config = dict(
    horizontal_flip=True,
    text_encoder_parallel_block=False,
    moe='top_k',
    experts_per_token=1,
    width=384,
    lr=0.0015,
    batch_size=128,
)
Rows from block 3 of the denoiser, named by matrix and row number. Rows with one number belong to one attention dimension. Each number is 500 + 25 x the weight over the matrix's rms, rounded and kept within 0 to 999. All counts start at 0. Numbers have three digits each.
# q: cross-attention query (model.blocks.3.cross_attn.q.weight, 384x384), inputs 0-63
# k: cross-attention key (model.blocks.3.cross_attn.k.weight, 384x256), inputs 0-63
q.127:491527462493495464428504529495474496515523497490479501552470562479497539512525525459505531503463464522508483530565470513502538491536564499462539482517493509437511490479491436465539537525511497
k.127:530505474522533521472484534528487504488523490484488481534538527508472477442525474493457528500536504535532468504511486517512525500481507459531484521518453482506485487519504541506517509525498516
q.128:501505485498513509499461520468492497508514508506496490543484501457487519515511466496536503482482486482502517488493469512513472475507424553517531482508502501542475472513495515511480501529491485
k.128:495537498502473511431490505450501485425507508523481502518452456451462470612485472534528502516444532475547504521442543488490521541461484487527511498474550483486511494490493518535512542518534514
q.129:503537475431554503531443560470576461494546557488545494529506499553507550546476474529522482514511500453533532478458411537604476424489465583514484528559501539547472442477497483497513489499494540
k.129:472467477547524498492484514482495576493549465488480472504510534518511522463516541456424545487488476467520461482530512488462506517496493466466441461553476518487560506547505471505510484518492490
q.130:490507501523503496484472503483523501489512529476493484517485519510537543515502488514526474501493520495490560512473459504529493472492468542507495508482480512514503457487503502497508515516507488
k.130:489519480491476553486507503523541493505561526526475523474452461528463462523497487508492492545494528487541481542492477490519510496507489513545440514452522475515516479509509524507486559554518478
q.131:487483517538466486497532480511463522495486456514459506467506493480494464457497536473490504484462524515480496515517550492461516556506521424491496517443504481448512545520494501509524523495504494
k.131:529500515445485515560495502500493493510479507501532496431511487487498488503486503487537487496508485515481482505528475507516474465529489489509499519490524475494512488497482492505485495484495509
q.132:485494500490529503496492502517525479504519482492500505490508521521509500543490505473469472513508528513482497475478505496520528504513521496489504516489490501454452493490507506512511508467481518
k.132:513469467471541506559498501529471500524532490511529461466527511509448446460522480470542507450524485420513498584521464496501475535479479490473453531494505510519490485492479520469530475512476513
q.133:506506510531467494501536497541485512501489458507484517465504484500513503450479515457486493514530519520490508527512554495430512529485529455476482501465504482464518538504503521509507505492487488
k.133:507491497479469455498494482512517488522501508492508527434509503468496488471511516495526489512536510505462489526479494497541487499511490475501515488496484474521521504471507482519474498501502498
q.134:506513478505495490460513511510530525500513514523535501455501541532483485494498506490486510535533502505481509464500524454491516498483571479519499496505525472479522508501452507479502492469511491
k.134:507428510541538425498472511523512512478526468485512493492583536536552590495530563475419506509509484500513516379540472496411523515542540493460460494567532515507537490481492474483518452536500443
q.135:488501537500460480514499511484509515499525517492531513533525471509479486531508508526509521501501489478492480497513515509506492490524498486477502491549472508499484514494525500490507510528487495
k.135:522518494490472512487495497531482508514489507515519496530492488520487493497515505449488515489472490515472504563460497506532530515494526561539481520468503504507462532513500543479521556537515509
q.136:497478505503475503507523505516492490494500450529493489481504477479469470443489526474493493508491492491502474525492516511461507508489506488528487534511500488483508529521503482487507510530538509
k.136:518501526499503506497463501477493494512455485522523504487504510505558522449502532469475494541523480547462483450482483503505492475502497517463523509504490498506481526497515468520469489510510472
q.137:499480506520483507473534488519464512486490489495486507485489486484486464477501517467492494490483492507475485522514539496450517546498541448500491518475506509479504537499483504518512511505520486
k.137:522508512466499501500493504499504517504495515515525493466486485491508527537462505487541489492465497519482501488478497504508475466490530515496524510506534463497515461501499487503506494512529502
q.138:496528474453521497521436555468561475503532536499533492517514491532509535546484472525521482520507497455532525467482450542577480432521469567510507507542489530540467444481491521475506488504495525
k.138:495495491513519441478477533485509512492546474497454468514501507482517494489527530494424536495512497465522498508496496504482510541487507483470437486549481534492516500532507503512529497542490496
q.139:514504501487505530512487498474483500500524515508480487494484520507505482499507501524524532503485497476527473502490522531511505486524462549521507467479486538499487458486530502497476526492544498
k.139:529554504477460539485506507482510499465497503517504469527464459480459468515493460501493504518474493533467525547472539508537493524470494486521526476474498421504470504504507548535499545478528503
q.140:499532490460531506529452533477554483509517538493545477524500501535518540541500470531527489508504501469535520483481426521561486432511454577508507511529472520539474456469497506492495485505486512
k.140:472511490512521508463472520505490510494520480492469491530509520504513496471532476504460523510515483504521497537492519502497541548489506503513450513550476517508505506515518520490499499507497491
q.141:494496480516473516498529509501462508498492474475468514523492484465509473477514499487475503434475477490472517480531514496448492562509521445503512488529521475504517568505477462487505501486470497
k.141:515523499471483497511506522454458499459420488477517510482493478466526509577504505543571499440477496497492487486439536515526489509451494476491519485477500431496533528499499503509507463480505556
q.142:510467505521490497484536476524462511485474476521481511463505503484484469466506513449484493504511519519466479530511555480438527537515548452487495503457503500465510539496513512518501506488520496
k.142:499470503460514500519500458503508504512464507498532525460516490494502503490454516483550504521507506524515489482536485495513512452526506516499526492481530447502498475473476507482471495466466492
q.143:486509535480487489520477491465495530493530513512507485476525499531523516519517462506480506468469509520531544495527459528530467487506447522487491456484467483481453480520492480451488505501517489
k.143:508503490509496473535519487509493510490503527496507505510530529524506470414498478442489500562545495550479486505523493509482519503547503524481511498523442549511487501508506499499512513494494514
q.144:493511466473542517515569472486519521505535454533511507529487515490525482495492527474544465552471423462479515534453489543448496541489529472512513477532481498575471499512528494524450517485565555
k.144:485527485466506542532476510503489541534495498493530497512499493497486509469519460508491530480540468515505463516494485511531493516501477496481505462530503460470518479530494500451486462502500513
q.145:511490509522464492486435515510476471494483537468488484471523503520489513484478476526458538460530579535524481463537500451541509458497484526478486539470513512423522503493457524477535466521450461
k.145:490513525494473477474505493504489455452487497515484522500490496471499495509491516503499496503503497511478519477490517510497504486500517493506498519464475539505472519464523521527507515492513503
q.146:457489528475564508454535506519497490507520498513498496477491524501506504515511509481525491490508472480518512510481498516471531496494500472491503492544483504518472495501493528519461511526516514
k.146:491465504489505519475492513506476503496473482480533506526503508452471497498531466532512513492473491504513506496522491496520495507481508478508536530511476511500508468501495514517502523511485528
q.147:480503471481542523513561464475530527501519459529515519508470486488515479512522536482544467564472425481476505535461498568456504532487528477514514469537476478561472504507531482518455532465578547
k.147:500537470481514547492480512495485537492494483514513476534494469499474510487513473538493516474507514491536483512503497500522501525477490515514522523529506458508495477530460517477525503515481507
q.148:492504486474521494529533492495510525508511470506505503511476504505517483502507520492539472520487441483482504511469480547493516534512528493517509484505475511525468514495501492515489525473516528
k.148:501511502473509539517520503505498495522477512520525476516438467503455489504484467521493493488499516529522503527516488507522501550480497510494517497511529465519505457523485507468482491488502508
q.149:539506501475525508504511492509539514482500484526509491510521534501499522492509486509517505491515481518488525466517532519545465507452510503521497466505502502531501500552459492482530532488505481
k.149:532557512509463462499524490453514492472486506509480522472482509501550523613482520483562516490452519474500525521436568496462499523510496510480527470451518500475503507506484514530512473457514494
q.150:512529492496532511522529486484516541512517460499507508510489496484519508495502516475544485541495440487474510512461482556484521544525524472511512479530468497527466503504518489511459547462547533
k.150:488544501474500549514514501474513512496502493523552489546450452528475497492497483489491500527495497503524502541472490482512525527501485526527511525491531483505474484523457503495504507534519502
q.151:493480530481546525515491496508472474511485507508503491475530485506485506511493529492516522479510501493491508486478518505463525489497515508502502493479504501492507513497487497479526503509491507
k.151:492479496469492519449499522528474503507520491503474523516519492488470483499517479552513493522489508492497508468535460476533481515474495510562547532484490541521516519504529486528514516543486492
q.152:486517514482491476533517493513523493520511480509524499485470530467517504510481499481528472518502453440493503522475476535466537518493511480504509485543452490476463494527535502522472515476510525
k.152:484507508492524508497498506501470500511493508472539482524498479509468491473507467540459513509525477540488529512511476478476511509482498476505532543529526456532510462496500522468518535486506485
q.153:516518527502525498465525516531502521486498472507500497525518484455536484490487477486497483461502500508467500486514498504504493517507510474486499496522471513530517504510472514486517561491506503
k.153:514487507512494493485505527526502513482521483527537499558502498504535450482475482454510513494430472487507519533514497493512525464486504497490446485492541482476467529505481479597511498443500506
q.154:504484516535454471500455544535495465517531510487510493485503511514514495503480501501486514479486554474508492505487501473476533483545478509472504506519469495438478516500535505500474463467488506
k.154:478480484519498502511501516541470491520494495499528500506507495495476478466486455541486499476499512530551511526523470512514457468465500508523481543519502521528529489491468526521505540470510524
q.155:519495530510464487497437531505464485484463525471481492504530493518476507489494467510462540450504582541514490460539500444534491476505466531494476516452522502454534503487488502483527473522430466
k.155:508481505521470490532537501495521482518528500511469510466513535505522483511471536469482497480498500521508508457495504511488466451508515482509457474479502519502520536488546484574501527475498508
q.156:465503513520498521523504486498469515507520461506512491504465487478552516505513486483512497521506488515480513506472482509491509501499460485498486496526501478537515473467557485472470517482531526
k.156:516476468463545521536496504501492489554489507473507476498525534550463533436512505449495497538497476513485497470523484499495469437532482474502510528529487516506506545501503523487514476477419520
q.157:529490507506443479516439534525487469507476537475488490494514512545478495487503462519461524458515590547506487449531490442542497478527497527495492538454512525424520507486493522483542462506444459
k.157:502525514509482516518537481465517489512491520511466502480476505472499501531462508478546487518521555533486503491499492497459502466513480518508503492472522506513480495485510513491483505442489483
q.158:512508459503527520508519495490496507498489473530515486520465486478503504484505504468522497511502452518497523485480503515476484540484468509525496490527492495533518479485478475495476538479541531
k.158:502490505456510501548510510533514499516489506479511470497515512533485513485494514456527511508542505481482492516505501519479483522509500508492479520494507538502495478511485497463499472528471485
q.159:479496485498542502518571470487531531496504446531520501502490473481543489501521513459544486546480409497478510524471493550475497534491510475511519460515498497574472511497538491526466520506565533
k.159:502522500520510496506485502522478515530487494468501464505488486500506525490502515500483509512555510536496459517504512513498495511524510477485499481520543448504512471523497509433504489497531497
q.160:493478489507496509547490470467474513501499496467494493522517481484482487501501463501491510531518521556516529492515498498504486481463482509487474522547483478513518492481518486438484499509489500
k.160:490520511494490497448513462505479518518502550495505495483424490444489503491493456522540479491493502569463493554468520500540462505506485541519500464452469462496494498511527529564458550514535522
q.161:487485515500508478520508497509489465512545510475526518442463509494505544513500549523509512492530492471548462496505524502464562477564547475430469508504527518513474494487523529476514526481529503
k.161:467523515526511544503501517503468498502486507501560517525528493470463531482463489566520503492503538554545495473508460489493519474500475524556519527490493496509494435488488524472509556499523537
q.162:499470505476495484509542547543523491514514506501512505446468546500485508498523538503517503474498502494546506502511517508477578473527549492430466478436508506529446507488497500518529519494495501
k.162:474495475536485544550483514508496506501528508537505491551535512477455518464479483554499493512497504514498486504495476510492500482487533491536522504504477457504478496485474503488508518501496507
q.163:495477486485476477486524545540529496514517489514501505479482533502522500471520532488506507487509487502530498524484512491498580472518537473466475466448530507536463473478489506517540514493487492
k.163:484494496534515513524515495507491497493506496527466500497495487496472516540491518479513489527491519531490503492488512484510507516479518496528517503496520497487518480500499504491474499522500504
q.164:516481509486481494483515546519533532503492513541493492546506516519481479463474522506494525500468495495501515468520494484517508525479527532549501496499530498478519515484452504532490496488498488
k.164:511482493499488494539459511445481501528471469487531477491473512529526511524498516473445493487522479507508506518516528524482499489495493471434487468516503420477539513502477515473513474526508512
q.165:494483494469482469485532534528523502519524510502508509458488551480485516471520554511517520514504487496546504524508533493504583479513538491451477486451522510519477497501482520510530512474481487
k.165:485522508509488547524493505473498495490479494521500494524458473470475465514481482481513494533482492538510494520499529503501519501495518478505533488488501465484489520504525493479513481530483483
q.166:527513489447500504498538534521549500511519496505481499452499560482451534490505520475505476469480479486541486509475516515491547517528508500490496494456530508506478495494489495524539542498490487
k.166:514484483513494515529486515493474507490474476491471519530497509472515523508503483502518497505489485500514510484531487516515520457423516481464537508496504480468553470499518481471500499484501546
q.167:503520488543526543515465425447448476492469491502474489562528431546507464514480459477470475514492501526445504491503456512510376524480450526565539553570457497457518484497523473498471490526500518
k.167:483465510507520498509498491524487524541500515491491505490533531503512510468502498512476514464490524456502475489522489496514476494504491490469446509500469571501528496501498506517480491471469498
q.168:495466515471475466475541562559531513504536507516520512449483579463498531482523543506513516494514489480565491526488532512499611478526523486430478464437517513540458505507477521509529512469508488
k.168:482519457527496541527485520514498477443478461529487513578522506501483492505501506521488472516477494514488515508489498498522575525465523513512526522515491464504476516475508514486531489509503494
q.169:507522501518490480471505523514534523502521522495522496499504509498511499468501523500513492514524490499506494491500520482499542483492548512492480455484543528521477487472476519495539524505476499
k.169:517526496520500489501496492479480499512467505485492511490481499494499503514521521485508503504555491551495508469481517494495495492528522506476488478505513485480527467486537489457480487496491494
q.170:485537494541519519513462437441463473485455492488488497543517426522508474521476454497494497515498509512431501468487475513507383517470455519572520537564466492469531505501510480497486489525501515
k.170:522485515521489453479499498506503491493497511455511494452499517513538506495533507459497547486494504465501510474488522501479459492519503498466446503508513531484525505511519485514488515473511512
q.171:511440470510470494504495509499530529495506511462506515478477511525542493492541485511501540515519524504504485529476509460512529490502495475466503482514503493517505463493525517502488487468473489
k.171:516538494523483485448503503486529478449501506487505540505481467442508503558485518493540520518438499523513517486464544489513483554493539505515545477504536473462491493491517511544503534540533504
q.172:456492545512542504502477467491468491490500538514529484493506496485542495538477470531473507493495496503460503479494488512501487480502445495486503501517476469482516496493543496500445467504492508
k.172:502447495516518500549511495561471504496528520475514472488593572521493494397519489509489504484517497493505493482510437489504491475534514517508490536497441542535471514519499502502516487511457502
q.173:489445520450477472477541573555544521515530498513513501447475575471498533473540573510512531494499501466570495527503551491491615477511541479420467460421523495544477529493459522497531512457500477
k.173:471530498489483534508517513477508480478488501531525493527457495478468470537477486520521467519488500523490517542518503506524529535477502537523552521501507480505476503459502514485511509513514496
q.174:490511458514502495521477463480487497501490480468480492557528457534483485517472438510497443539479488491445501474502491489509414530477457490580518523567474480522493474510547501474464508554507503
k.174:509541487463479496474506491469494507464492515510487502429464459463537490553494501495537497508478520456547504512460521525477472509489505540536489488474522468471482499495470512523490510480536505
q.175:496462475494475498472502515499540525508512532518489506500469527506509499504520508515479480508485457460479512486455498473516515535473522487513524442497496496476496483502487506521465511485507490
k.175:476487511448499461484473505474474496488481498496545480515515476517553534542495503499466500463504473457567485437526503512496461516530521455493491488542493503487532488479477463464527496500532518
q.176:533496498481511501523446482487502482508516477495482488518497531563497510474513517492488544488478493485519516491475527493505507550481525556502497444489476516497494473484482497526485504479506512
k.176:504505502487491501480521514508485503452498469502521487513476487534510501506483490529517499521473553508494513500534487497480492486478501544485522518531534483503462515493496509481515539530490441
q.177:469544511482498475451569502531499513502463506494514465447493497498510464557535546510521462443501492467496497518500480504482519540497472549512470487541499482545474515511552476522433493518490533
k.177:496499506479504508483499490505506493491490513513498515477501525492504492494497493517513481474535515509502506484490517495527488495518509509551499485480474467497486501484528497471497524505492505
q.178:492521523500502495500476518508510519501513495488504525484511492533515525515509516494513497499476480530515506515486505499512504509532512502503523502464479483518497500535507489501504509499509511
k.178:539511499491498544482498482514525497497505503473511530480506518509487489502519491501529515466514493481484504494499480482485506501500509503549528527482470517510512544506555499492521486528483504
q.179:451567508491489468452583516535532514512458504487494458447488507509498464561552580520540457457498476470512486515489477513494536567522495566539459458531505487547476504514569488510416506537499543
k.179:504515517448482490485527488512505453511529525497500556467484476444490481522476479514534457497524475497489528511488501493511495515496482503510552526451507487525465486451559478489474516462493492
q.180:482515506490479482463579506540510529508478494473488468441514469526517449543552540508500464457506487464485498500446456510478514539496502568511468491536480459519481507484545479530418484543498525
k.180:483478511501472494470486502451522483508486515507506542514490504481512517546490489518511490509481510489497519461498529464498489495493500507519557515521513458497529503484495486502509520520523540
q.181:470523493502468484465535509542522505510491521502501480480496489531491456545535516531509459452492496495512514509477456477480501511483507545508484451513497474550503499521525473555479494514489504
k.181:499502489479469469493500495497531496517482490508527526507532487506517503512494493512489499492492516488509514482506488454460529517528486520501496515539485509512480514495479503513520506529474487
q.182:490545472482491478522523500512508480528507530504488495523481504535480541522531505496489484474504505479513510502483496528518474504526484508525502465520467515511466495548500511571541526484515518
k.182:508558523450429471477539462460506505466485514512494524487429435469524493580437513545552491495477501483538486565485510508515501529493509540515495470461533473505486484496483516527449533455565443
q.183:502501498528499489490499513477507508505507523498537501513510536477564467491483515512509478484521495524493527521519511483519488506495484506508496495478496492484510491505502480501509541502500495
k.183:517484512492522488490494519469510487465480485522531481546531519506531532514511489495504504478463499454503506461490505508498550507523493505497509489492500514487507517496487526504519492538480500
q.184:475504517504507490475533501508502529490487494511522492459501511496518480532503537520508482486491484487498529510519489492511517525488492495505483510533490488527493506517538492509468498508492505
k.184:502487486475509493518464515471477500519464497487503490484553556509497532513531477516490498464496491502499511493495516490536500541474494492497498525509482479497473489484502518494496476543471529
q.185:540496487508525511511402504444478488493523454497516519522510490502546521472467489487502546547504501526504480470515530477553492466532540470471510532454517511466492482480462493501531510498486486
k.185:516483504490512530501506500523514506494509499474478507505522492509503479495495495488475496499513531497472494524529460509520495500513489518497531536519483524506518528513508492467510540517473482
q.186:544427490507516540569418487473477483495546485500499542537511496497488536435444417477466551553507528526490502489528520491523466420487524428479527536470500514442526472489446516487587509473499465
k.186:506491487551507481499487499507494531484487494493473479516490492510540489513479505496495513501484492490516487513527488517475512516484492498489480482508525539470532502546491503537490518502523525
q.187:480496505484523482509531480523508517507490488501497486486503521547483476498545529510512485483480501457512515525488509480504498495496497524492494468552504501512508499487512495534474476502458509
k.187:504520507461478513448528523498493492479475485502482516492469489495529498545489499518501496498436509529479502506446542495528489506464500512503501478501519422472502541493495494494506511519544509
q.188:524458479502492504510484479513513465503506512514488484517485484541485490480521494510499503511496517510473473507504488512514504482459514544506460477496506490473540482460493502511468495491525495
k.188:510483502474492471485501515495485489475485456515542518527485485515556477503485500493525516532448469494493506492534490511458494456510501544482509499523518525475487524498484463471507495509512480
q.189:507455506531517503505468502479473493498508529508496514541485539470492519499470491501476520517530534502475500480546487491509479458505491445483486537494528513468499498489494490482522468482519475
k.189:503471501547535471513512510544491492494513499461494461540555537524527482462504512486438508537496488480474493529520503526479499483506487475461441492533490548506503488499468500521508466459489529
q.190:540518484495519497556489482519531483526527472491467503484475494561464512477551474472485524498495501483510481482502508519515478508453532525519501459542479505483487488472463542553549492488514531
k.190:528559532514437489439552488489536504480516496497479523492397407444542495572442509480526505501477543492515515550508546470501483502488534524509508452486581446491516486505538484570462566445558484
q.191:462559506477502482458575503548519508501439496485503452449496499512508474551538557521534454449512476464491496508489470514482529559512493563524484480536502492545479513508548490521431499525488526
k.191:486490494452492496481499481508500450534503521502525535446512484476458496481528491515530495494534484506513518514498495475516512529495509492531510532469501459521484495475512512497491526508471471
q.192:475483504471520489505504475476486528499489496501484481511500526517506492503498490495511524471469513508511493494548508513509498502496490511516491504502524489473495517505528489496461519509520492
k.192:505465468532513508523504489539487495534534507495466494471518525491494503450519519458516501512530488481482491498504487502490516483486513525507487497502479527483524497510527494483502509494489505
q.193:482485556492550521527539476480493524500503500502462473514506498511500474517550530520516500482491501535490489535492502510526475475495476519517515506519515486457510488501525490485465514495526501
k.193:488515484492505526549498485480494498500500491510507487482487501522497495486517494463487497496519498508516503541461506528513509524481461499489493495509484458500523510489489514494508476522504499
q.194:519465507481508500481510522476505525525509490519499489497508493500495488477483517512524487529517510500515502472488496524492525503466500472477484465495470500509480479519485508528540470473490512
k.194:463532474505524544499537531502486508500443518510507496566455494548460484569506490564490502485474517511511521495510534518567522521452530522496528517513541506492512500506483559482529522507490507
q.195:473469508481535503512503453474490501511500509507459474517495510495497485500517497491490501496453478533491517497508511504525466489514484517514506513517505484472512498505537498491479506501502491
k.195:486460487482507525535483496508475499515538475476469482474519538483487501440511513477509490474500478479485499510483495512494476509503507494501475499514492510500552501511489484474515465528496480
q.196:517533484521439503477482568514505475496501505493539513456508493489509531475468483502492509530523532463529488481494476473463529521471519480478479487487467495544468526487464515527504501497496506
k.196:509521492497471511468484532532479506465467485505506500538537511496499521533522459535478512480501498514492508490488471521528516520464517498524511486471484502485439483492489543510484531489504543
q.197:471457518475578513552537384483499517504489465501435478583472489548505464551548519510520486451454458545470490519499538531527446482523461514527531521501535487449521479518542466464465506516521487
k.197:520510534483506506540524465490495448493521535482494506456456490506494449464472508460526443535479507502491545553488506485490545473524508514484506541518508480524542505466508490495500456486487475
q.198:489478498500525513499500472485495532488529491516474496502505499513503492505520495507499487492470497498497525513508519549507475494522470472516507511514519508476484496517523519493456492506501502
k.198:493527481495513505541489477492498493543486531476469463481505521508488493438512511489520502513517516512492484505512509507499484482509517509513501512510503488517504492508496529456527482478472497
q.199:475457509484574511553547397489506518516477464496442474559480494549514474545563522525511480461444473560466502529515545520537450477529461512540523517493553492436505482524530467465467504508535488
k.199:483511537510489467545523478465503459495512514477491496517463513500516497494491523463550478526488469501504540526477507492478507482527501516469507515504509496508519504459508472476474446484518462
q.200:505524491528500495495485523549496490502508519511516505496506469488496491514476519471490492505530520484486477471489479485454521499494513470479504494489469518518491516485501493527529506482504491
k.200:459485502566512474478532501519512507500499510512520525505509492502513469541446507549502498496481508458516494503559484459478519478513479502485477510462509538540478492509479485489487516500488494
q.201:480499498504475514490523510500514519509481498501513497474522506484493523497477505493520513524518527497502535479476501509489522522472490497464456503470480473487510496530485492506493498472478518
k.201:488500499506518494438535502507531506512494514479499523504458490482514496526489500493531504512498492493473503512507517476475492456485494496498533502500535506497513515518518493509495536481505486
q.202:500482512507543501530510486487502489506496509509475473488512479524502461500521518515511474492483467533511505545502478484543456478516497527507511503521528491488502503502529497495508504518519504
k.202:491555486511449563532509504482469486471516494511496495468464499447513538523497468502534501479512512515541497496421523549512502521484479513524491470453464440474519539495493490520490518497556567
q.203:541534487526443496474485577517502485493502513489530524458524495459491526463471490496491511542537526460520509483494473476460537531468525477462485488508473493544481510482469540525528489504482509
k.203:485521490510474513450483528504506491489500494512502524533520475527512520517500491549498502492509525508517487478486510508485502505482470492520515489472493483494481499492504518494488525462527519
q.204:487487451483549501533513437486505499499501489521465492524478516537495511523522479514499478478470438547504523528500506531526452494487472523526535535517566500461520480514535479484470530494522487
k.204:506493505515465474484501498497456505485502497477491478471473490444530532501500489482517498489490468499488495458474513523500480520513513506491485469450505470505519494494514472519485483485525552
q.205:505482481488461511507501528490502499497479502489508496493510496494505486498464489519506534495479546458508465484513480518477530487504507470498475487474496500505470525501498492515488504516514492
k.205:493472474504506473487499521536525483511488501493524503525502516537460507540528504510484506506504508444490499506517520482502506510470511473496517504526497539499532512493479531493530495534454491
q.206:472466515492549517534532442484481502509481490541453473538487504514502481520530521526505483473462479541486545515508513528535458477511474532522527522504523506461514482507535476486482508509518504
k.206:480512497486518514547483492481506505555502477448488506479517524520491511456533492518506522498528495518491499475501515515529503485506509510518501500541487488481521504480508501453525461526460497
q.207:453469518504476495479488513480507510506502531521511479477519472474500511498470481468499502522501526494491484481521496504502519502508523496473498509496458490489511512483524492502507516490478503
k.207:487454492500506517519480488513495489501540511478530517498560537541506541449495480479466504505534477487503509456544476473469482455546479465470480493536497496526514513500517459496457490491502490
q.208:476509513551440529556530489532474488534467508501510484501518545497480489513479544533503514476555519507485535525521558510496538511555480517494500522525446507377468513544491485548487505532498462
k.208:528514503543528480484495503499507516451514464456453490483519520519572457491531517464477538489527485495525476515512517492484529495497520478467483481547515473482508518527523479502513458492508495
q.209:520519514504515490499498487506466469492519506511484512468504466481480534471530506473503498550474517522517541481554494513504507484526524460475519497498499488557501485472514474491528511517514497
k.209:467523509499474541540559485538500510529528538503489530466510480451440502513492477564540491513546517547506497535502445490540491482513472511543518527476498454523534433497526485489477539532482520
q.210:496500500550478515525511492525488499514478491501522503520515534504500486523483525525508495473518506531491517501526541492492523508511493517502507511522460519423494517526499503526501518520482483
k.210:538518495532532519508528524533497501465508479465472472483501537503555467491539498494459518476501492501490497554506522496489537499483536486475486490560490483499498529501523495528541480466518515
q.211:508509505481523480482498531505559532471534496507487506507495470498497541479517486449498518529506488493515512528471473514532503506512515521524486470483501505548498478495518495474508488460486519
k.211:494555515475439506499506499426499508533489507506515512461455454450494521565465490517561490498461521512538505534436520473530464513489482495525506498454524439484516534491476505531468539478525549
q.212:478497506499538535469509510503493525521486497512518498519495523490515541541522525494519520512523498519483478509511513529480516515534476531486482535492490486493498474482526496508477500502523490
k.212:482495498467525522487505487455525500521493536467499505492488534499466527436469534506481518530550486562487494479532475465519483500554519480493483526495493493531522501493547523471501503468479460
q.213:507513513475501508508498512519512515497497472509515505520511503524487551510480494530510484520553522535518506493472497502498497490483512476493481490498491511484499500527485529504518523475495501
k.213:497478499464499492534493518477526501481506491501471468503478486477476497554483496501547513479481566453509506555490508489482515497483452471453514508473523479496544512501517488479519486521510518
q.214:473520471549459523502499481534476498517464532517507514503486555454535490494521517490501494481513516500480500522493523508464516517524469522518523504500492480470486489515508489521489499536505474
k.214:496459492541545470530482492541509505488514518490448505492491492555524463470518507497487491503528510471504484528538482507496533493481514499509483505521493541510521541509523490509522500553518506
q.215:494521500482488494481508485498484491519503479514485505463486531506453507518479513495506552472509480456487513522485496522514513486520462511459504503496517494518513504509491502504465502505545510
k.215:496505486484461516493484494542479508499477497477471507526498503490480485521482486490509503468495489533521495488493512493536458501523534489503509492476497480498523478488500523497490521520509535
q.216:499524509540473520534522498550469483524481501513502499511501575494488473507477524517494508437553521509470530516518555522489520521517476530481508515510479517393474528527478475543492503512529474
k.216:550541490514549508495496521529498500484488489471486479477504523500520496478556505512475508496510459521504478555536516522492529507474503493487497511533489453485453493500494523490531464499524518
q.217:497491510487524509497505491467464494479527559518480486491476499496495471521499514500478499479506502510472486508530507479480489520499541467449494525489484497511509492478474460512506480511513484
k.217:532478486506519501522522487533477506466531520466529470502541536511498492401495466518454495515532506527506494490584443530475503424506478495530519542526411539514476497514523498490505552449487505
q.218:522479504433563474444474502438525515476554496494488503505493444510512531494517452474488498538451490487515453485467453487494462485433514475491503473469548496631555494453515525448534511481497544
k.218:498503518426495544541484491491487435539493515534544504509493480502432497470473449493521450518505504504469532464502460515520463504514467504541525531486495520546500468437502494481489534481477490
q.219:503502477492494492504449483525535496506528494506478495474487505483519485462529487472492524477467512491497500500493476517528494481528485514517509484436530498550505504480516514508484489486523512
k.219:508496510511510493500484495554489499513495481491508506504479491496518483505483470509495485497482476521518482518516519524517521508470508508487498489524521585500508506492492473526485502520497510
q.220:523481497472541500483448470473521503510549524499498501477480452506520510492522477475496492518471485495526494473480463507501481518502514479475520496478522491593505494476510532470493493491491508
k.220:481459497494508518536485471484508497527485521532511484522551521509447535442469515492476495498556489502486507447535465493472492501543503515509468520481478554514502502503480480430482489504469475
q.221:502485526504497514538482489490540500510495509499515503497494509488505521506489529513494486489481489553491479487469539494486482527535469498448487495503522509505508478508480527487466484518482488
k.221:483427486479549486550468505493496488527516511516525438533530526551513510394500495467435511515506483486509476454553458518478534452549494511464476519533455527507509505513504501450516480504448489
q.222:495513520474509488497492523527523520474507485514503496483481511495487529481504462485494508504494531504517507496502469487507508499497519542522507485506522516511519482479496511497509511481515519
k.222:502529527455472516477500523454498489521462481485535517488480475454514495566495491515517502485478447501520508498485522475530478534498532500494504490478516463478543507488526485512484510494519572
q.223:476530482485502501529504511488514508495507499502479498464494501500491483480530526494493530476469491447475525523493510517526495499530480559532521488463517509522525497499478504514503476496520509
k.223:461514488518478484500466483546476489549506522511520524521498480523505498475493481473492498486512460485524482525489495500536481489482495542512485470511509561506493529473453524531492534511508498